From a checkpoint of a small image classifier.
Model: 48-pixel images, norm batchnorm, activation silu, depths [4, 9, 4], widths [192, 336, 576].
Training: 6100 steps, batches of 512, held-out accuracy 91%.
Rows from block 12 of a small image classifier, named by matrix and row number. Rows with one number belong to one channel. Each number is 128 + 32 x the weight over its row's rms, rounded and kept within 0 to 255. All counts start at 0. Numbers have three digits each.
Before each channel's rows are labels from the 100 images, of 14848, where the channel reaches its highest value: "lies over" is the class under the peak. Only what is clearly more common there than usual is listed. The data: patchworks of several textures. In brackets: how many of the 100, against the usual share in percent.
# convs1: 3x3 conv (model.blocks.12.convs.1.weight, 80x80x3x3, each kernel summed), inputs 0-39
# convs2: expand pointwise conv (model.blocks.12.convs.2.weight, 336x80x1x1, transposed), outputs 0-37

lies over: bubbly (26 vs 3)
convs1.53:096112077101120097106155094101077065141120105116099103078112097094051106116072099113147105107094105113138131069124112118
convs2.53:207132129115182170101091139145171176142146136154134053140153139179139136094120087178067068134150164187133129168130

lies over: woven (47 vs 3.1); looped (47 vs 3.1)
convs1.48:123114126183150136106151111137093122157154078120163094154139125168036133127117043130129143159121154062121112132142058162
convs2.48:113131108135127085086144129164140101092145083173140106149125094111106071128161112174096129134103062098079136105104

lies over: looped (45 vs 3.1); honeycomb (25 vs 3.2)
convs1.31:173141123150103137149132115079108101092135119083112087147144162098136136141129128198130145121142198112122070140151149119
convs2.31:131171116140117196129101138119194082109129177110116147079167080093150112156148179112153164171184207121133106115087

lies over: marbled (89 vs 3.2)
convs1.46:106151102126101143107191136118131176110144109096064133122119116100109140072127140132117128112125099209171117120165120035
convs2.46:088207151079145195178051144113137107113135159177088110096105077194090087182130076105130128185181085046124132131143

lies over: labyrinth (49 vs 3.1)
convs1.10:131125088147166119182150124163081151161108104139151162149132163078132118063117147198105144115125118158106111105157123158
convs2.10:206118108146101057164128146127119143072104183083164105093148105152144112100124096158081191074108174108165151109122

lies over: rings (63 vs 3.1); spiral (37 vs 3.2)
convs1.69:046121125141108176063125108113126139045136118104146142125103125132112196132158093215176119100138197111141139135124089094
convs2.69:151114094081184158108105156128137086115160146098165094164147144118119105145187142090139148131190093109092068147113

lies over: mosaic (72 vs 3.1)
convs1.13:128116093126120131119146128134076105159093136149108111142142072106110123146091119118165139145163119052105109103141140096
convs2.13:091119157066122142171130093148122140095133140151124121098113163153137122145128143151179078098157118111067097095133

lies over: rays (80 vs 3)
convs1.7:145148143152135151158115095128204118120179098126180122129196112140091151104167081112139192114181160069126127127133095104
convs2.7:134094115147126098126171096101162168136125133081137158100154084136098132157158079090129164113193164115118095042083

lies over: studded (49 vs 3.1); dotted (27 vs 3.1)
convs1.73:137173139100136177159086123130177169106088131164170137109115191168144149143170073172192125093138125145142132114158151206
convs2.73:103161125146113180128120132068055137146127111116056122101134180167114122138164165095068103142120096118158119142128

lies over: looped (25 vs 3.1)
convs1.60:074091162124099115073157056141121119123131146177103145103111123152100162122125146110097111129120099112092137111096142111
convs2.60:202115122139140119170154112133179179138103099119149138097141153149163104146141112155106160140164106105097151136135

lies over: grid (30 vs 3.2)
convs1.19:111074090051124099114108143172053158133149110053086128110119093162131141128077155096102054088098117119138120103084113175
convs2.19:156133125144132104108120135092146129112160157159067174164130194184116111081181116105078117149124123141141123136127

lies over: rays (84 vs 3)
convs1.50:164117133104158103119101084176123176089126116097142145145112127193120119107107133072175123150147115063117145123096122080
convs2.50:170140107151141092146192100113093129168117090116093156098147141117121108136134134093104101113136155175094162149095

lies over: rays (90 vs 3)
convs1.4:102147111089105140081100126119137111110093106079108122088134065147109133137112132111116125161141144115129146166092091083
convs2.4:071138076131087178164173153153163114098213149122110130089170098144125072152125141147092143112119158184061110126086

lies over: spotted (57 vs 3.2); mosaic (33 vs 3.1)
convs1.64:195155133221095168098128128101138123158127100140121115167172169089115100126127079112140138131213122119164131070109128106
convs2.64:115129133077119089088123150116119110093169116094099083112089124112098086152130162116101137112131148100093140151115

lies over: spiral (42 vs 3.2); spotted (26 vs 3.2)
convs1.17:144150095158115152133074187127148099191163105135123122110195177128136098128181130149106130146144209131156156100120084040
convs2.17:150108134118150091167113080094070145083111101093134106149130162109109116110166101082146119151134115129126090128141

lies over: spotted (53 vs 3.2)
convs1.57:148168088207151180139129191105159136104118125136079087201112125155121113157136110092122132163149160071155145099174116051
convs2.57:128160114127176065067080133077172095167121170083172108097104054072111118107205098100153114140112135134108090168174

lies over: rings (27 vs 3.1)
convs1.29:163063132124139064063144110162132131100106101124134131148085079169079114087130153092070060111119076092155130087091102108
convs2.29:126114124145128229142158156135191152160167082111160194061130093117106137131129110148118137135164130140091092091138

lies over: striped (39 vs 3.1)
convs1.28:123142122197110196105154109101091096157082124106128096153152139071181162164109109164161174118125153101137147189199125163
convs2.28:095154116123103137128085165162148110112071141098134147071134155106109119166056097101062099128167116140125097127092

lies over: spiral (79 vs 3.2)
convs1.39:068079124104103142090132071137149083121130138093185121137131136097112090118162105174168168129112156155142131094087121119
convs2.39:096094169113113091096099112148160093087131134112115131091112116118137142069139150117142084107161112071070094151127

lies over: furry (72 vs 3.2)
convs1.26:176132122122176165130113093127112114120140151088099105148175160153173144158127091179152168139121127097134108141161102112
convs2.26:111076167132066148170105141134125092122097147104126186158151089121095149173101099144079118080119117139097096088106

lies over: looped (77 vs 3.1)
convs1.30:131134124135125139178177107112191134116150098145232151136142171157148093157165113163101157137111144110148131113098109209
convs2.30:135110048116106074145144119094118101098176124082104098142129186084117069118157154109125136150192103129104121168140

lies over: rings (63 vs 3.1); labyrinth (32 vs 3.1)
convs1.24:135122166130107141152199084133117172122095136111178126161150186162165151173146088143121136124076164125152155170123110179
convs2.24:089185077093146055124111144097102066108049125112124092111140142126129135177122090100166132197104080084037061134112

lies over: brick (95 vs 3.3)
convs1.61:115137100083129125129036165159148110132107147121044132117116130129133122076107116179120151108090099199120122121127137070
convs2.61:116122128128122076139173141086149122120230157075124119135235135080147127171122088125135124138122200125136141183114

lies over: looped (53 vs 3.1); woven (47 vs 3.1)
convs1.76:162110085141160113176097107138118127086198091136185109166131135111087103078109114114115141104061175084117114106140113128
convs2.76:131147109145124106151174144116142076158133065108167123113144099159141051095100166106183159155175117070129147131121

lies over: checkered (76 vs 3.2)
convs1.52:125118124103134127144168110070123107103135127125088125152141045120122134176134113101120101142166075143125161157092150037
convs2.52:106182080163113098111148146114136124108145118128134141091136180134157096079098148141081146091105137098129109167167

lies over: dotted (42 vs 3.1)
convs1.66:159099153105152106076087090141180187110152186125146110139114165146119172137145106156116071119103123169153118077082133119
convs2.66:178154083136112109057085137072109115138091100102076127176162103144138130114127145095121153172107087098117114129084

lies over: spiral (47 vs 3.2); rings (38 vs 3.1)
convs1.77:202148151125176129173135156131145135133189063112129131149143192106116121137133142060070125144127068131092121119098125144
convs2.77:113110136069116162118128084182135078109140139173145101165184128116089071118152100138133138106128130120078129187109

lies over: marbled (100 vs 3.2)
convs1.79:127162118129122145127164121071115183110128105114135108135138143130157163094110100156136104106075142184113102107180125083
convs2.79:157151125075110140117163139101183120116189136074113112120122120106113094157188139160156091109165153141148123114123

lies over: bubbly (38 vs 3)
convs1.20:137140154148124153048138148111109111136182098121074130128131168161179149136136153152166121117138123057141127133135123184
convs2.20:072146098122108119171096120126133124125151108108126176104181129049181077105188174122101100114145084082114113100081

lies over: cloudy (45 vs 3.1); rings (31 vs 3.1)
convs1.62:134130115128100173125081157131134096148089120138120121116141192108172116135162143161098119132131173099166145113148081131
convs2.62:117103107091117083202133101106133114100125122100120124077120144106146145087122119155184132124164116059086069131102

lies over: marbled (80 vs 3.2)
convs1.36:159105138085078143122110151098063151104081126118136087096120166131136139078141078120122067106121182144151126087117046080
convs2.36:159148160124170051102169183139178182133121195125139092107160193144104135174136117158099102106160126109112101188149

lies over: striped (28 vs 3.1)
convs1.35:073117129163151158157127124096088062106163138114101120131091145151068090117143076149067129078111127160134139145127152071
convs2.35:147131078171086155149155153136153115130115172131122097157166118119138107147171121086117140101163149097130075113097

lies over: marbled (41 vs 3.2); labyrinth (29 vs 3.1)
convs1.40:151129097153116124125208094098135108162143126147129118148132121106157124130140121176096143164164104063155142130076105164
convs2.40:100124138104095068147117191143135142100111107136188178092115175143114138109126208062076114142121133119117180081146

lies over: checkered (49 vs 3.2); spotted (42 vs 3.2)
convs1.15:107078153112098139062114139081132139120140134110103165145138164115103131219096116065123115091199139128135124116111137073
convs2.15:152128077141137121119115162127136098154141105101199101144133174101120068173112114102186107068120131107112124141077

lies over: looped (26 vs 3.1)
convs1.14:162122146104136177150198126179115127088102100101120130104163122146191136084153129191113146156190135151112130150123159127
convs2.14:156125140101092083114176166099191151194072168165098068091146063153138206141110144153120155107150118125196121162155

lies over: spiral (51 vs 3.2)
convs1.6:152098147067141052127100061151167128148115112175147128127124148133107069043175148066161175114165167136137131144116173166
convs2.6:154088116164165154150116184108125108128157162067168103148167118147123166093122123086142094144165087140158179120136

lies over: studded (68 vs 3.1)
convs1.33:114129141116124150156082083100096167139123134141118139139133176162145131131136161178135157121083136137119124099113139195
convs2.33:142138122193180120143139116127113134103153114095097117141192140102104107139147146098094130176167129152117167148135

lies over: furry (64 vs 3.2)
convs1.45:150113168145138163136068147105178151162158132101101149190141156157122149098122136134131083096112152106161127095163078117
convs2.45:098102152092099141102095092114102100095138138161152096100126140175123073175078193125059169132086131102057060113122

lies over: plain (30 vs 3.2)
convs1.8:118139159106099133176097167093130117121106130149142128090125087109163127103187121131128120121176085182127113151085142154
convs2.8:162148084135113172147147143159151151138182105085086103165114190135157163109138116114039085142089189090203177114111

lies over: furry (39 vs 3.2)
convs1.2:106121082125147114163030146115143106182189104105084095176129069140180128101086056197184164114116123107101158126191134150
convs2.2:077165102078128113076090099087072146116097099101126178071129109113153134094132126152067155196155165145148132090152

lies over: camouflage (42 vs 3)
convs1.74:124122158088109082136146145060169149144187135095076196105081107124087128145087134161161141088154168174144043139064154150
convs2.74:087118149122101120159189158175134136154150172122140084144092113203113170103147142134160107131088102117174127088154

lies over: woven (98 vs 3.1)
convs1.67:117142114087124150169127124126160136124182129132063148110113092123145122133149104106180114120096103127132124113119159155
convs2.67:176106126174148076191120108111103124115131079095149133087200119151158137174102149081062092177163167128152104120138

lies over: looped (80 vs 3.1)
convs1.71:119134122142134134182159064159117139132131124105235091173121108126133109145134130129124134122101111092116171096129149188
convs2.71:098178131049087141138178126066143139155173155114070117087127195145150116104127087125190120141142141133172073100091

lies over: wavy (77 vs 3.1)
convs1.78:170126118098148107172114118117143133136168133148087158144129117122153075085153118192127131102181087175141148128126161120
convs2.78:174118161107120113140156159170176096131131150135101135102141124118128122128152155115098099163152148193172176119122

lies over: labyrinth (30 vs 3.1)
convs1.37:135125125089140065156201090121069120127098127155109125130144110119108138094108194129150157099086157114111089150101163156
convs2.37:116120083181120134110109143116146139169120126165155177149144145150100096173152127139149053089090162118177182140161

lies over: studded (37 vs 3.1); spotted (32 vs 3.2)
convs1.51:081116099125120104128110174080099060090129107118129172143098093107167132108095077158145112133170110120127103150145163195
convs2.51:154125115109139062065106151108190099098157120120112076170136151084125092085065147129135115151158125126151097161175

lies over: rays (54 vs 3); camouflage (45 vs 3)
convs1.55:144077126143121111166130162094112133108141105160131146141109063101150122143120092103112134164188117102119102074101086177
convs2.55:130113135133126174122080152130147114101107080133180100145092118155121117143110120140104139164118110146143151099109